{
  "arch": "vit",
  "model": "image classifier",
  "dataset": "reaction-diffusion patterns (Gray-Scott)",
  "train_examples": 95000,
  "image_size": 24,
  "crop_scale_min": 0.8,
  "horizontal_flip": true,
  "targets": ["palette"],
  "num_classes": 7,
  "norm": "layernorm",
  "norm_position": "pre",
  "hidden_act": "relu",
  "mlp_ratio": 4,
  "head_dim": 64,
  "fused_qkv": true,
  "bias": "all",
  "qk_norm": false,
  "parallel_block": false,
  "inner_norm": false,
  "patch_size": [2, 2],
  "layers": 6,
  "width": 192,
  "positions": "learned",
  "pooling": "class_token",
  "mixing": "mixup",
  "loss": "cross_entropy",
  "init": "lecun_normal",
  "residual_init": "zero_last",
  "optimizer": "soap",
  "beta2": 0.95,
  "learning_rate": 0.0015,
  "beta1": 0.95,
  "shampoo_beta": 0.95,
  "eps": 1e-08,
  "precondition_frequency": 20,
  "max_precond_dim": 1024,
  "one_sided": true,
  "adamw_lr_other_params": 0.0019,
  "max_grad_norm": 3.0,
  "cautious_weight_decay": true,
  "max_steps": 25900,
  "batch_size": 128,
  "epochs": 34.9,
  "lr_schedule": "poly",
  "final_lr_fraction": 0.05,
  "warmup_steps": 2590,
  "weight_decay": 0.0,
  "adamw_weight_decay_other_params": 0
}
Rows from block 2 of a small image classifier, named by matrix and row number. Rows with one number belong to one neuron. Each number is 128 + 24 x the weight over its row's rms, rounded and kept within 0 to 255. All counts start at 0. Numbers have three digits each.
After each neuron's rows are labels from the 100 images, of 14976, where the neuron reaches its highest value: "responds to" is what is common among them. Only what is clearly more common there than usual is listed. The data: reaction-diffusion patterns (Gray-Scott).
# fc1: MLP up (model.blocks.2.mlp.fc1.weight, 768x192), inputs 0-191
# fc2: MLP down (model.blocks.2.mlp.fc2.weight, 192x768, transposed), outputs 0-191

fc1.695:107092169090121133114101134137103099152149149089127087132096102155109174194155149158121103156105111127105119128159123122090172110088129161085097060112109138183114121115125140139123138140046110149107108154086106131150117126170178097142171114121093120136111159110099138117122112178117140140092155139118116111162146106117074119117118135145130136143121112154111161153146111149133116107139136143155134165147126138137159137131133126089113126141138138128129152103123119101131159147106101121116162121135160146134160142157167114141142109124133128127130089107113089130132103109142165148
fc2.695:165124129102114142210136132106136097124135116103112158140146100078142102083088143147104112090121083136133060141099151119114149134143095175136148202119148123116130129154116119151168141133175164134118152133126138123112143118116152122112105148093123107130155150119125127106131165102160141154172110185111087129123192168156160111113162140143152084161148129128140106111132115129128159127135137121146095113111126119056127166136140115121153145114129151111140144104135118133133120107151151161135102112123126130100124130105120126170118109160114112129145142161119154110092116119130121169
responds to: vivid; embossed

fc1.206:114162140129113124125159084131132157113120149126140102093130136149111152178109064125137146149131176114180151112150139095120106162114127130163098132152116155114159101133149124133162136130120130158117148133140142148111129116101099110108151144106122136167121118145118141146112132139176120154106122144128119114107122147152111148113126092038108150096131115133116133113117137129129158105080149096165177151117131078114119092097151149157133144083149157140112123102152117156136112141153128203116152138137119113059132149156159110131092147110097137107092130121175124151133109162092128135
fc2.206:117099114139142107175132130173128112129079156126146122145134139121148122185168109138127101109131121173143133138105125159137127128120144126081124118131098126114129154123081167106107178176129117078101157104135111134110095110106182130157103146129145139111126143160106160117093152102134131124144115136131119126130178121144150108124141142119141136110108146120133129148140136123110117198130063127108131139069151138134174105132144146099199123146125122135126125140114142156155159122150087153109093089090117142170131095139144120162075105108100117141145158164125146133075115114146127111
responds to: pastel; earthy

fc1.685:117095113144106131135115132116142135089165150161122089153134142131164150117138101125137195131141100094104113118154167113140159142088152127169141140167131113059091150131122117138122134147131128110081128088080129161107171094114174102158152123162154116135141113123148172128103103115099113141125097113132137072171121060125128125146141128102195121174166128146112114139125083107121125104127137133149116156150113119157114129109123148149173078138127111105156105146144092115160117145124128136136136103132131112111139109093121070131154131121095108139143147120116131096107138141123118108
fc2.685:116123132146123132123114100116116145109133127090155107104091098150138128120147139153144105163127116132080108127121113125144162137181127082078131087136071145127157109111119176140122172145142094133113122158147129106164150106134100113133148140156170102131126142131150078111123109118095110134128121119129080154106199174141124114110093140117134151134148113163096110156118110118186111178101156123117093147105107133121120105116158131105123151153116119125086135187092139125160157107153157114130146122134128117148086179148111124135146126162141124130096135143095134127178156113116083151
responds to: pastel; vivid

fc1.355:121148146128091137080140124102133084146084080135098134164133078180120109128135096086112083131132147113142118108159090128139119053119141112128104126108079112084121129139168111129118107123134112142082115144131120089132137132150120130118141169147140098127164157133113099099117108181150155135121126150118086138133158150148144106116149110116160118118136104106108136143141146124155153139125150160168138131088110155109166120129096150130152177114171116099110106104154144102118139126142130138059117136114166168125089126116117154135115132104106088161145076122130135128130122135129118079
fc2.355:129120124165173153152104165124139150123158130094110107068123136124140089111119069120084123166155112104142130168141133091131142136115085143147127131106127140075083143159105149124116114116165129109099156122163098106115131139120139130147124130113091152117121166099124125113104111123197172128096150127117151115129129128109108112086081098099130124109129107123148162114118163141141135144147167156141111076142125093113154099136172127135145141136103130157113152081191166114110149136102094177167164113140132151127125160078119139113139114120132166120140133153146111106138128124121113111
responds to: embossed; vivid; cool

fc1.280:117170153117113100178141160154134128085105154146115143098168169136098153163116100154093173177133102083111159118157127088117135149161151107131117120109152129096148133098164193138148142201091142112149121151103113169172166116140152146127139153129120165151102122123132115143132124124140085112153111103094118138177114124174120141132135115152164113182105133085139124135132109118160112126103141180108150105137160110117140156116119147148111109133159147102109094135122109147129147100132130136140112153075129129126131130085121150117150134118136143147135140100141114141146175111132139129
fc2.280:134111089136128137058143136078116104086135119117146111081118150144092106139138113133123114097147132112130118136136114174115181122134120101136137075120174141148157192158134162151124168108149073148129132126109100133119124115118083085133169149121127069121136156135191104150104142120129170109139126086120089130138131155131130086115124141116114153102181103180126142153145132128123145125168082117127103126108114175159160118134165092139132144093098138135104126115138132139137116136149111130116139080131135096105131154116101128175123119137112136146146115141143122129169109124150134136
responds to: vivid

fc1.620:145142109137114086121139112087124120086117167124139136191146097087113139106130058121120104133147142104118150145120132105137163166113136150162098146108118139140129140093089135149133107162110094109165125101159121122128113121106112130158114164134085129093099098149102133113115106097095114085118125110131164147113148130111067139163135156111121140160125148132126134177139128127117102146111072112140101096127127135131161134106136171122122101079102094135131147139145123106137147109130139125121127152121127153105129151162127174158081131136125148199068147161103103099157137098135128155
fc2.620:119141130088135116119122098144099142126173120097170116113107100107138093085138176096130145154142142163089127142121123120093141159128148150156159154120114184141129203108088129123144113156098144097181131142140092069136108114153144112143141130105137101155119145122079132154143144152126165099122100178126124102140139155144103145123124115168114115102128149139115073151093159147150128128083118165122136123102117129133131141128099121155157120123130105129118119103158102099113159138154170126134109127091097126085136066135186128130116112138144129106115096144114156107106154153127133111
responds to: vivid

fc1.390:134141124144143163144154084142069170129150119112143079110164132114101132095076129104181131112133137138152073115178167152120119102082102137145097075156139157090114144144093130132144121137135091125128151149092157127099128164116113160153096149135117142118128116145131157102132129117108163146137156116109104096114123166150126143123141110162104150124125129105166119146160132141141134111152147133083128177118136133108098172137138102071164123163119112168121153090135129080140147113122101157155127141142126097099127145154135110179181133132126143147114127114130104128147141121109133086
fc2.390:144127154133071104165102116113143132098178101101154114110140161129125112127138119152138131141080115177176104148110136110181129111141135142123124133186110075072147141090139139102168134136104132092180146151119110168092139179148121080179109144128111104137139116123137088164143121087121113136106121121152112158139142141124108099155135137118146090090121138115122109098128093171136136117132152137115109125112095144150138139112147112139102133122150173107099114074134170122166138114099121153156118176118166121135107114142135114140125152107140127151124122123079139114137112103104151096
responds to: pastel; feed 0.078 kill 0.061

fc1.300:096135137117092095128116123114117113116143099130149152122112148128139107169118109153120142126131157164156122098128183111125127115116121155108100117158116164130144126062133132073151119128119152144107166148135099115088156153129124120137091114135106108105122131155108169156101147149139127148122139137145107168175142150163095124155129079149120157189081131147136093140129155148067085119112159077136140082120139086104130186120168140129153117111100106096129168104147110149164113151125145117140157126157168121138113154109104110117130120143104143162100105107078136118115128124104119140
fc2.300:157103124131147153093150130148123141171114146112105128118107146123162121135147136151150143104098112110155106140130132166130113104129123138144086115094176103123128136090160146137156128133134128116130142150086114164082121186104168090120121122095138142104108111134113164105105128129145135123104147106143111133125135120174123134142121092085157144124160165167085129133141119141138152179139116110104090127156171108136097111139107090156185121153158097072138139150093145117128122114101147142082120158107157118178075161188122137111145124126108115163161115143127155105160097107130125103
responds to: pastel

fc1.756:110114114122121163142164138156145186125112116128113110130137109095179130128084161115165136118123162119162080149125128094140131172148117144130113157125118142106152117148174126068132129139131186111131117117134106120105133102156101098183137125154166129109094114154140104104115164130180154106137147113127157109131148115150127156108132132043130118165140147159124111123150118120167096136118122148124171118102129117147150100120135127169127088140117153129133095109117123118141126149148140101124100145127086113101089192121151133116155148136159066135096116145122096153089100128126141121
fc2.756:128132124108150110065117129147171130108134088133131118116091151147141146116182126166099116151157152128117098102130128127151136158152177120096093113115150072142144106146088154131086114117105128105119094127125121134140114069098133134161108137175168141195145156097122100122142106109121100137148061179139116160121150099143110161140128101165119121116126115156120129107146133136128092172176159136160161142131116136081143115149159129170135139127157080133130124149098132127090122125140128112107093087132096182151112140131131107112111128122130118141119133114120112133138130149134108164
responds to: pastel

fc1.261:095122117126163103141157113073127102118111135131159145174124103130173123141134120116113107141137161108147136147138141111130115103161145130096102173096162135106144116101118100134131095115120137148122122153122182131143115163155143132178154079166159171122089100139102134115161169159160136119115117119160102107131141159126138093085125109120141114158122151145132090074119118130093102133126140154159154111142156121142132126163130127176098155098171160147118138172090140102177165130129102139112120147122167140113122142125156148116152078135121125119087154130093120127138097137193149116
fc2.261:146149151129142167125102128145146165086162116163098159114141120121138107134169050114155129096110115119136146153120178154086132149134129146144103119124135133147124157114169141103152144103128146106102141109118104138127158151124147090104125146146088142112175115131143153128161096125122101121095137099128148152116178126130160137115154167167106142067086152132136083130124120089155182123170097111155089122109107111162137149121144137100116139143113130134119164120191122158109095163137152146148141105147139184090172094115133133129126148162135125122141138126100141135130107146105114125
responds to: embossed; warm

fc1.400:135134114152129137147132118078169145146162122138127115124119148089136162170151107126142111146086104108158146122120147164132177099141168119137115143102085140142096115115108097151149170091126143145127156132171087131120107116115158116081119156179132134106169140116111130113119104123087144111095140125083146148155138130117145147146149164086140158141140116167096136133149093106111102163136133151164109108121149118120147143161112130098128114128169109098136093128137161085118101156107155162144083132118155150112139098106076115158086150109151093119146170131132129086096146118105133171
fc2.400:149121106147105126125111122093146142116108134120098139149126105115117113122137115155106109144123128145099104123149160125129128181135146143153117097138090147115115125128071119150148109085118131139123101142145101095097154113124089092082113150136110130128171159113128153147139156120157131139128150183138097106108101159132121121137151139123186135119118134172113149079138103132180118136095177170124133068131106146104153117161161152117112110139143103136101162141114147144093121116125088152175110148101093101105141081076087123147142143111107130111123120158124149114076107105085161174
responds to: embossed

fc1.621:127147121111127123132129137133143133123159120097177147128122145124112165131122080141172125139160127110173114137155105101122132131143121135083133087180118112106115157152107150127114138101165136121173147144134121141148140090158045144134108130153153097156093087150135132121139146136184167136108090123151113138107126127083128121153091153135138130167128133117119090131172121149169136098149088122145091126128138170124098142120094167147127113138145133155173096104150144134181135116128098163100093174152141116164107102120149121171102100123135123132122159113128142099106088129170144116
fc2.621:156099126114133086108126164128154125110130093134121128165146126132141166124106044130108110112146166113143120107115157146157103141154105154127176160153069112145139145132093122123136076117107126126133131146136151133121140093122122146103133096146123135098127139124119107143108172112107171132138114157124138112126125153113142116076094141108131145130147114162150115175150155078110102111139115120129140143129112113093138143144100124058139112132131152131131129153143107154140111102118133178094174078148146119114115132078157119125120146136128090159096140115086194175118152133114179142
responds to: pastel

fc1.362:140146121130110155148068139121107086162082140113106122105134140129108149146120121119138149119127120120140120113193134113088126086141120081142156166141136158153151171130146135149121099106103169100094137148098131122176114151128147169093130168137162125139103103102120141155138156069133153121153131164135116159080158108129146099100117122117111117105108140137123104090153104106150110096096133112154104129152135180125139139161146153146112126121119139149102142163122130162166155155108072122165158109126137147126159096119129161102135116143152159121117128151065113111104129132162148088
fc2.362:110148140120101082147156142107173136135152138132114100120127116079142119168143120190142151136129117096106119122106170149152107149140124111104105166077109080133165141151118107129129120118086085157119141133108115098152117148117139114150125155141096127143102111136156120153152098087120143111115101108098150176107126083131116127114078166169117131075075142154144120082116138125104145152137132137093158135122110113131149126123133097138136141142141145121163127131106149147140132109113151135132094142155170105182126123126078113159168125106092132100118109105162105155121115153110067096
responds to: pastel

fc1.704:161124151130118152136132133115119117118123126167133102158145088109114081120124118112108102143141108133090140138104143131131146139142125110155136110143160146118137103090163130161106122138190142107134115075135138147112100182109120177133135150148111129137099161079106095069108144114152152093142130131134130131176101166102105086121144105116108124129097113124144115151103105103111118141133113169166090127089158104179085134064128151082163127099101125138095127134146143111092152123086149149127134123150127124085104184126094109156131132119103105114113118167125109104122146162124149104
fc2.704:110183135143158107098155148103154105125101141120138116151169143109126123081097095151138147130154122162121083102160117171142111076107123086155132147141113090131122146133182147118127131126132133121150140137076090139142135095110139102091132134135152112112143164082090124117153094150093123143103141125097091097125131142158129141129155161086160158112141158118084068149138124161127129112151119117165159073144122107128125142093142105105092139120114154125107140100101134109130133143095138157117150105127119075118161102137123155120168125122114160138091156137163172150116145102141126108
responds to: embossed; earthy; stretched